Rows from block 4 of a small self-supervised image encoder, named by matrix and row number. Rows with one number belong to one channel. Each number is 500 + 25 x the weight over its row's rms, rounded and kept within 0 to 999. All counts start at 0. Numbers have three digits each.
After each channel's rows are labels from the 100 images, of 14848, where the channel reaches its highest value: "peak on" is the class under the peak. Only what is clearly more common there than usual is listed. The data: simulated stained blood smears. In brackets: how many of the 100, against the usual share in percent.
# c3: 3x3 conv (model.blocks.4.c3.weight, 160x160x3x3, each kernel summed), inputs 0-79
# c1: pointwise conv (model.blocks.4.c1.weight, 160x160x1x1), inputs 0-79

c3.8:476533480451497461519498459508450518499475504534521472499489481499504518482514522475476510502503508497492501478510458539479481494471495526508534502479522518441460533500516515514437474473483506502490473453490496453473491496536519472489481511
c1.8:514486506494488473520536433531438519476511531504475476458479470523503516505495509485494507524498489475497534486487482497473437497510501538501491483494484508476486520495494504472432504463468477518507471469506509501539557544509482462504486502
peak on: small cell (90 vs 24.7)

c3.79:517428505477502511501493518434511439489474471492490491512513502498466530453480462509508492486508447509498494477491487481502470565542515494499453499494498487498488500509508498498466465491518483480526516482493463484480535484495506500471475503
c1.79:520473473485495479505517515477484488492491496521533512528490524482485511469482474492504518500481455480494504465524496462499482516502493511508457479524519495509505496490513518483444470497533482497528493475492449505496518507504499533476485412
peak on: large cell (93 vs 9.8)

c3.60:502515502534483506508495515493485494540513522510538521482510516525525519499463499511405504500532524533518489507510535495489496537546486489522490514560478519523517452525518539508505466486517500505534461511503503506514516535548500482521505565
c1.60:504491456520492514522483478487469514537501501510528488487516526509533481473490493500429527484516527504478516547496520494488496517524503500510506494530507499530493469485501505510512361503557523537527465477471510535526513531522515480513507554
peak on: small cell (77 vs 24.7)

c3.46:508454499521478455503520474465492527477473530511483490484474539478497503518481519511480506554508483474521466529496534515502527500457534499486498502416518522511500494492480529484499455515557514489493484521513493500439539564479480470506490526
c1.46:511478511510474468501486492473501503487494541492489489473492533501520473517482491494477516535542499429511452497494506519519513502452494482420531502396531526507480503518500507483471477506533500497470469539504454508434520520473486476504487515
peak on: small cell (97 vs 24.7)

c3.150:488501462486467464528464483534511520515516523516516481499517526480528505513549523446492456487504482492526505522508507489526451549496481523500490504455460479491485465460516454544501502511560476468467521489476512485474440521521483479506533538
c1.150:507511476474516480563525469502505481522502483490498462522515513493498495540502497496461472508520477482462539488472520518536476498522448508502514510450459524461447478514511488485497501560531516479506525474519529469474467529523487465488514526
peak on: small cell (85 vs 24.7)

c3.132:518494478533472456537514504486512500508478503438506497520484507541486493477491512528468479478458495498520515506515505517461510514496498516462494495529517476522471551474464475479475490507492500497549465490451516495509484498452499499530489518
c1.132:503509492529503463528524494503490489464474542465504479482510471525511487488468502488453497489467530481533493503463509489499507496516529516473476519524497465480462513510479487477468528478492550478496496485516533491531498475491508507537468509
peak on: small cell (97 vs 24.7)

c3.62:524462459482466507506477521507495506489496492471524491484532506498495495515474524473490479542477516465480528481482505513476495506514515435481494465502519492516461489477496479489483533463471482481496511499487496524456499505515503448467573500
c1.62:553473436490452481520485520514488475475461499477484511496529542532515479499473476500504508513497451489519531508499506485536476493535461463520521477503491493552462504478510493496523519523458510539498483481539479527448503506514490457487533523
peak on: small cell (98 vs 24.7)

c3.26:526479512514516534508468529508497485515408456521503496518515498446510515480462479437506541526452456493480503494478533491478501506528537476491511482479528466537491506500446477488505491498511484503531520503538532525442521509513467501504513463
c1.26:524501511500536494513473540486509463497461477533545518498516513519515529447518350451539547481490523503488504495505521493513515517533507475503495482508503499528539538480488470494516512478506494483537501487521502533510518510462483511494508480
peak on: large cell (84 vs 9.8)

c3.119:479510508511466497473496528503505462523520460523501515458525519502492493493451538536520548501511509474513467475468524495463501522496533528514467515504436480527503445507456497530467463474486503468527495521498499519520510514542521493508504503
c1.119:499523505515517526507472543505473444488511457526500504495495494469497511493460505500508527508474493517500465469517497477496462498489529537519520504509429514509536445467407490493505478486504513454556466485461472516502478485556508519505501511
peak on: large cell (98 vs 9.8)

c3.63:506533480516503483557496473501511518497480517459497490464484519493519462469505529478496531528483525542485514524502506517487478454521490483510498507474557503483481498498490473498517458539507450457514487503491547524439496516494522509500513523
c1.63:465497481499498511541488510504484483493469504517506487494505517474479444471530513500493559488473508521532545522510525496495471453484524524509511501511464493511509471512482482522496501525517392477519526527512493530465520498504486507496499514
peak on: large cell (59 vs 9.8)

c3.85:481492484501477505501514483501478469539494514508508496526463532486539495454480511460474468521467462481519485519473522502506513520465502480555449528496500486493507520504460499545507510514508491473530517514456479515554533485538526487540498487
c1.85:531479479511501512478527478496492467492483487486476496485473517476561512509487497504531478511474468481491505509499536528489509459515510472462478521490514508514525501513504459508515526536523447517525480486496492525499513497518489490540488523
peak on: small cell (50 vs 24.7); large cell (38 vs 9.8)

c3.130:498469498513465524484472550501470466441482512505423475450526457486485494449493554521523532483481487466503508510507521477490528462476532520533503496479501513502478549497483488492514494495439555482484506496545490491526537516468495454518511511
c1.130:459501528520473531474469502513535465498525531487455471505528499488502501471527501481499519502505531483521519488500529489462561508509506503542451529494524527497525497517514515516519548469488480534507502502569478493518497528524518487517525520
peak on: small cell (93 vs 24.7)

c3.10:525485500489531492501487482480506410507527494521510520471503551494527513469497517485465483546513514504477478489517483514465493486526463531497522511519498491494481502510424509496498513517515492456536545512492502506517469495479483505492534477
c1.10:513484493497484487518511483484402434492539524523480520477514507492522529474523519502453531532474514503492513496520499480486456481535477501550519490506495505523457510521459532480512505513531531457511537502537488497555495474494505521484536479
peak on: large cell (40 vs 9.8)

c3.138:452533611511490500518504484500492462528511469477466499512504478481470496487503518491482482510472491495481454512483513519438533488496540513488493489519476488495487475504485519481533528458458502509512513492524493520522512483483544506518476494
c1.138:428524574491476530517518495497514455507497464510487504497537473486470491455443533500519537500474515496483523522456522474463544498482527519448499461542484479523510505480510494503539489470460522492490509500548497514524514520495525529497451487
peak on: small cell (96 vs 24.7)

c3.49:478523530538500539574536515534481442506460528513464525508483521510457466488493525510458445481499466472464515498522495458480494489531500524454502516479537513493518485481447501530454483508480465482478520529471504517521481507477526501526512478
c1.49:496544522515488502554534514506498466519506528485462518481533492497492477500507489517466427504504514478491528495481499464529514502526472506472507508387539507498475497478474482539477513494467468485519503505493521487557458488476511528518516482
peak on: large cell (99 vs 9.8)

c3.131:500475478515517486513509494521495527512526492479474481505506537467499527467509486486473521510495506461488502492484504469492518478534461496472498496513475520511496523502447461473426480537499498505582496517489504486502507508527481515491532498
c1.131:521469478515500470554490443517514495488506436516469536515480530496465502495517513505477532485490474528502479491481484489465562496522493511488471481513448494470452488495515474490503489503515491485536518502498468472461510498542496481510509488
peak on: large cell (70 vs 9.8)

c3.100:517503510513481500498533515514514496500513508515522527480514515495465516414470530488506474556504492486499475510512471462509512501558462525491491525526548491497545507488443461509505480532510433471544520475511504511520495504491489535521540455
c1.100:511486479496488519500565517458517462476529475516509507480543502492506489447467499478503495548473534484509499510500484490488490462495489507446492512502537477514517511493447465519481486490500407492515502529489456490546497497497504506495528464
peak on: large cell (86 vs 9.8)

c3.47:498566492487491480504522456533505500461493523499506507494510512507551491539499505495531507528509532521489517506491461523519470495504483497467474498551456515494500509470561472451482525495509509479468445491514504477491468499482476507507513499
c1.47:510537497511515516514506470534492496481477518517503515507514512501536506562481485480481505516485530485483495503487468532495488544475511524466382499501501510507525560487529498491498540506508504519474499537513509490494473506486457483525487513
peak on: large cell (93 vs 9.8)

c3.1:518507522531484520468473480501540467512476486446512532511486493516542552458459499451499530520503462483456476488502514504491504488541501461482485504510521524509522497508489512475503501518493482482537502495446516507519461477455502502512518468
c1.1:456423524491463488494506464521549476540463460492514526530471484503522514475474467479504487500522513463489515497507498518477506452531528455504509485502520501532498467486495507469511493520519501505475489515457505512531436488519544544517510457
peak on: small cell (97 vs 24.7)

c3.129:490513503465510483522537474501525534497452507488479500514495526518520491505496505491448496501441512476498482481529482540488474457483472524504483521509506512477454484497471466497493490501506501460512506504502480506496461501510514504481535489
c1.129:488510516504530470544518505485482492491499539450524540517509512508517522537558521502464536491454471474529507493529460528462477466510464503487496503493506483502481495505505519488519496529512489477503506469544518493515466533496499507519503491
peak on: small cell (99 vs 24.7)

c3.128:486505505500498491537535509493517510484421508497528525549527530500493508493528502466467431495499491502451517505517483510461485464530462542461517464518508456524499476486487455501541506491496470493446527523507492506485509534450482499468503441
c1.128:498509495535534497525528485463534496508464507459483499540536504462503509534496503504477469491523465460411505477519505513538499491518461539493547489514459469520526499528496480493528524495514485458481539543491503519519474517461481501515502490
peak on: small cell (59 vs 24.7)

c3.67:499467495496468518502529540540524479510516496490479451493524474509527515508524485508524515479473520528518503498523484463538483489519489499499480504546544484482513574477500494464536498488425435502513450479501499486512508474539487508528468495
c1.67:475469513496495487486542542517533488506501496484499461491500473469496529506547470501515516497503566503495497531517507484516467495534476486507498519535498482497541520465511503469517515488441457532490496420498503491504534454519523527531504483
peak on: small cell (85 vs 24.7)

c3.33:501505511498461438518504494512513458502454468496491506509509477491518496493457473479484453499511514495502504496470511512490514439469518522523469492482452511504500505507453536495501524529512526527425532482509496522531453505496481498496543485
c1.33:476522493504498492530467487513496501530463464479493488507502518503525501530477528459492476477514520352484511503468507496477495460483556497483484516507459510497506498479456509476522533523522513530444529496522510487489488489500517481511507520
peak on: large cell (54 vs 9.8)

c3.86:501514513505503514487500473471545536502463494436505498510479470550493495444510514489487470527468501530521528517541513509469515451486509521512529548482532480488515556505519493524543529489466504528489486509517452463504506515459488510518490469
c1.86:476517519507496515518534481466534541524439500454502512509503479516490484455520486508438505516466491531493513533525506496491534475497526496520520513498528481475508496494527504531540489503470509482492490512506470493517508530485513512481459478
peak on: small cell (100 vs 24.7)

c3.157:514476500490486532510463479512520458456487480498499536524497529520477484492516478507524521523523476502522452529508507469462532487494479547486493485471489473514500511454458479477491462519529518492547529487500482508505467488479464488482491523
c1.157:489474513480550517475502475544528457485480496496505502500514499529487489522509485530518484471490494531472441510479511504462526494536499531483481488493471483511525483488470474470505495501513511516524519536530523492519481496491496502476517520
peak on: large cell (81 vs 9.8)

c3.37:474477521507508544495462504465493515497491491502462513509477489495478508484510419500486539497522462484499496496459582485474494500480509504540503507536508506482516488492482509483488534499504465536463506526496475515506486511510509471498517467
c1.37:494474513528444519510479460493490499500519470495502526502526516512517523471534494502497519485490520503498523482382556516496512483488517491542500497506501499469499510510522497541488517522515499490487487541491495520528468495494481501488552458
peak on: small cell (100 vs 24.7)

c3.143:527504487521510484530502525548493455523512478513480543528543493493506503495510500467499551519521473447526493494458507489468517517464489499525464513482507494514477514485492478484483499500492499490499534498499479476496508499501486484520486558
c1.143:500466477507489532491504485514494497482499498479494492494501490506540502503530509421484508520525504504535498483510498476515504499525496474518514518486497497487460528492499483502472474516480466485484567461505504461516492523496479450489465547
peak on: large cell (56 vs 9.8)

c3.116:499491472513437516498458474470491504523537506548498501496468522508514481465467566506466527482468491497489484462487473530503492496529516490493472507500494508519529468501503484494509470509519517503488499480511533498500523500509546483466505524
c1.116:513490501489470473503467495479527452490498502505509493532507513488486557463540517510451512506476490455499508474517491492466482500512549497499483511517495527521496498496504524510476513498504484485500504489502498500507506516503522508460496491
peak on: large cell (52 vs 9.8); nucleus (46 vs 3.8)

c3.55:521457502521444478521532489507553501503512514464447511518494536473503522498541491496500500486536492497521523499479492516526484480482512472459466491461481500465500521458477490493489518480459505524493496545478512492536455465408475494482500457
c1.55:489487501520495555522464508489519497515504538459435530509474482480477543499561497488519520502521521446504507544512528507508482557518519483469491472505494538509501484435492486510492536498455494496458513513495504517521479503458482487510494488
peak on: small cell (57 vs 24.7); large cell (42 vs 9.8)

c3.147:530468505480506501459484490449556514524481465511502518508511548515469509437532513496520503506476522498479498478512501498513473447537564491472483498534471504490521474541504525480546489486517449478487460484520525531515509497495469486473505460
c1.147:530493475505519498506448491489535527524494499509533493493545525551485504473519505519533477546476541494465484466539509489468521508524533487497466486497498522547533450524503525511547471504530468523468481498519517556531511523488469489486504481
peak on: small cell (100 vs 24.7)

c3.111:501491519511511479514489473460505522484533487511509520525512449489522503526513523530530514473494513488492490507477477470472467483501481498495483511543458484522490468524489497429550517535511487467480485483499496502532492488508480467492469504
c1.111:509465489481519464514503501512477523443531501514449534511479492499514503520493506492488485514489449519500489499487466507504477518539440493511521523458534475485447530516509507530477503477471478501464532454534499452481505521509478465511510519
peak on: small cell (100 vs 24.7)

c3.69:474542482511487506494494471484545510505488526531519489516527534503508487529454464465525496529505554469473524494497508489517500445546513478510494496483521506512456485525549461480521513549497464488484532508470485514475464521447516468500504465
c1.69:509548491476502470496520487461550497499525504470509498486453518464547503515494508484514519519482519496486489499480528468516512467511472475488482483478502519504495483523535502474512495524519470498511532486503382496496500484449512508506529503
peak on: large cell (50 vs 9.8)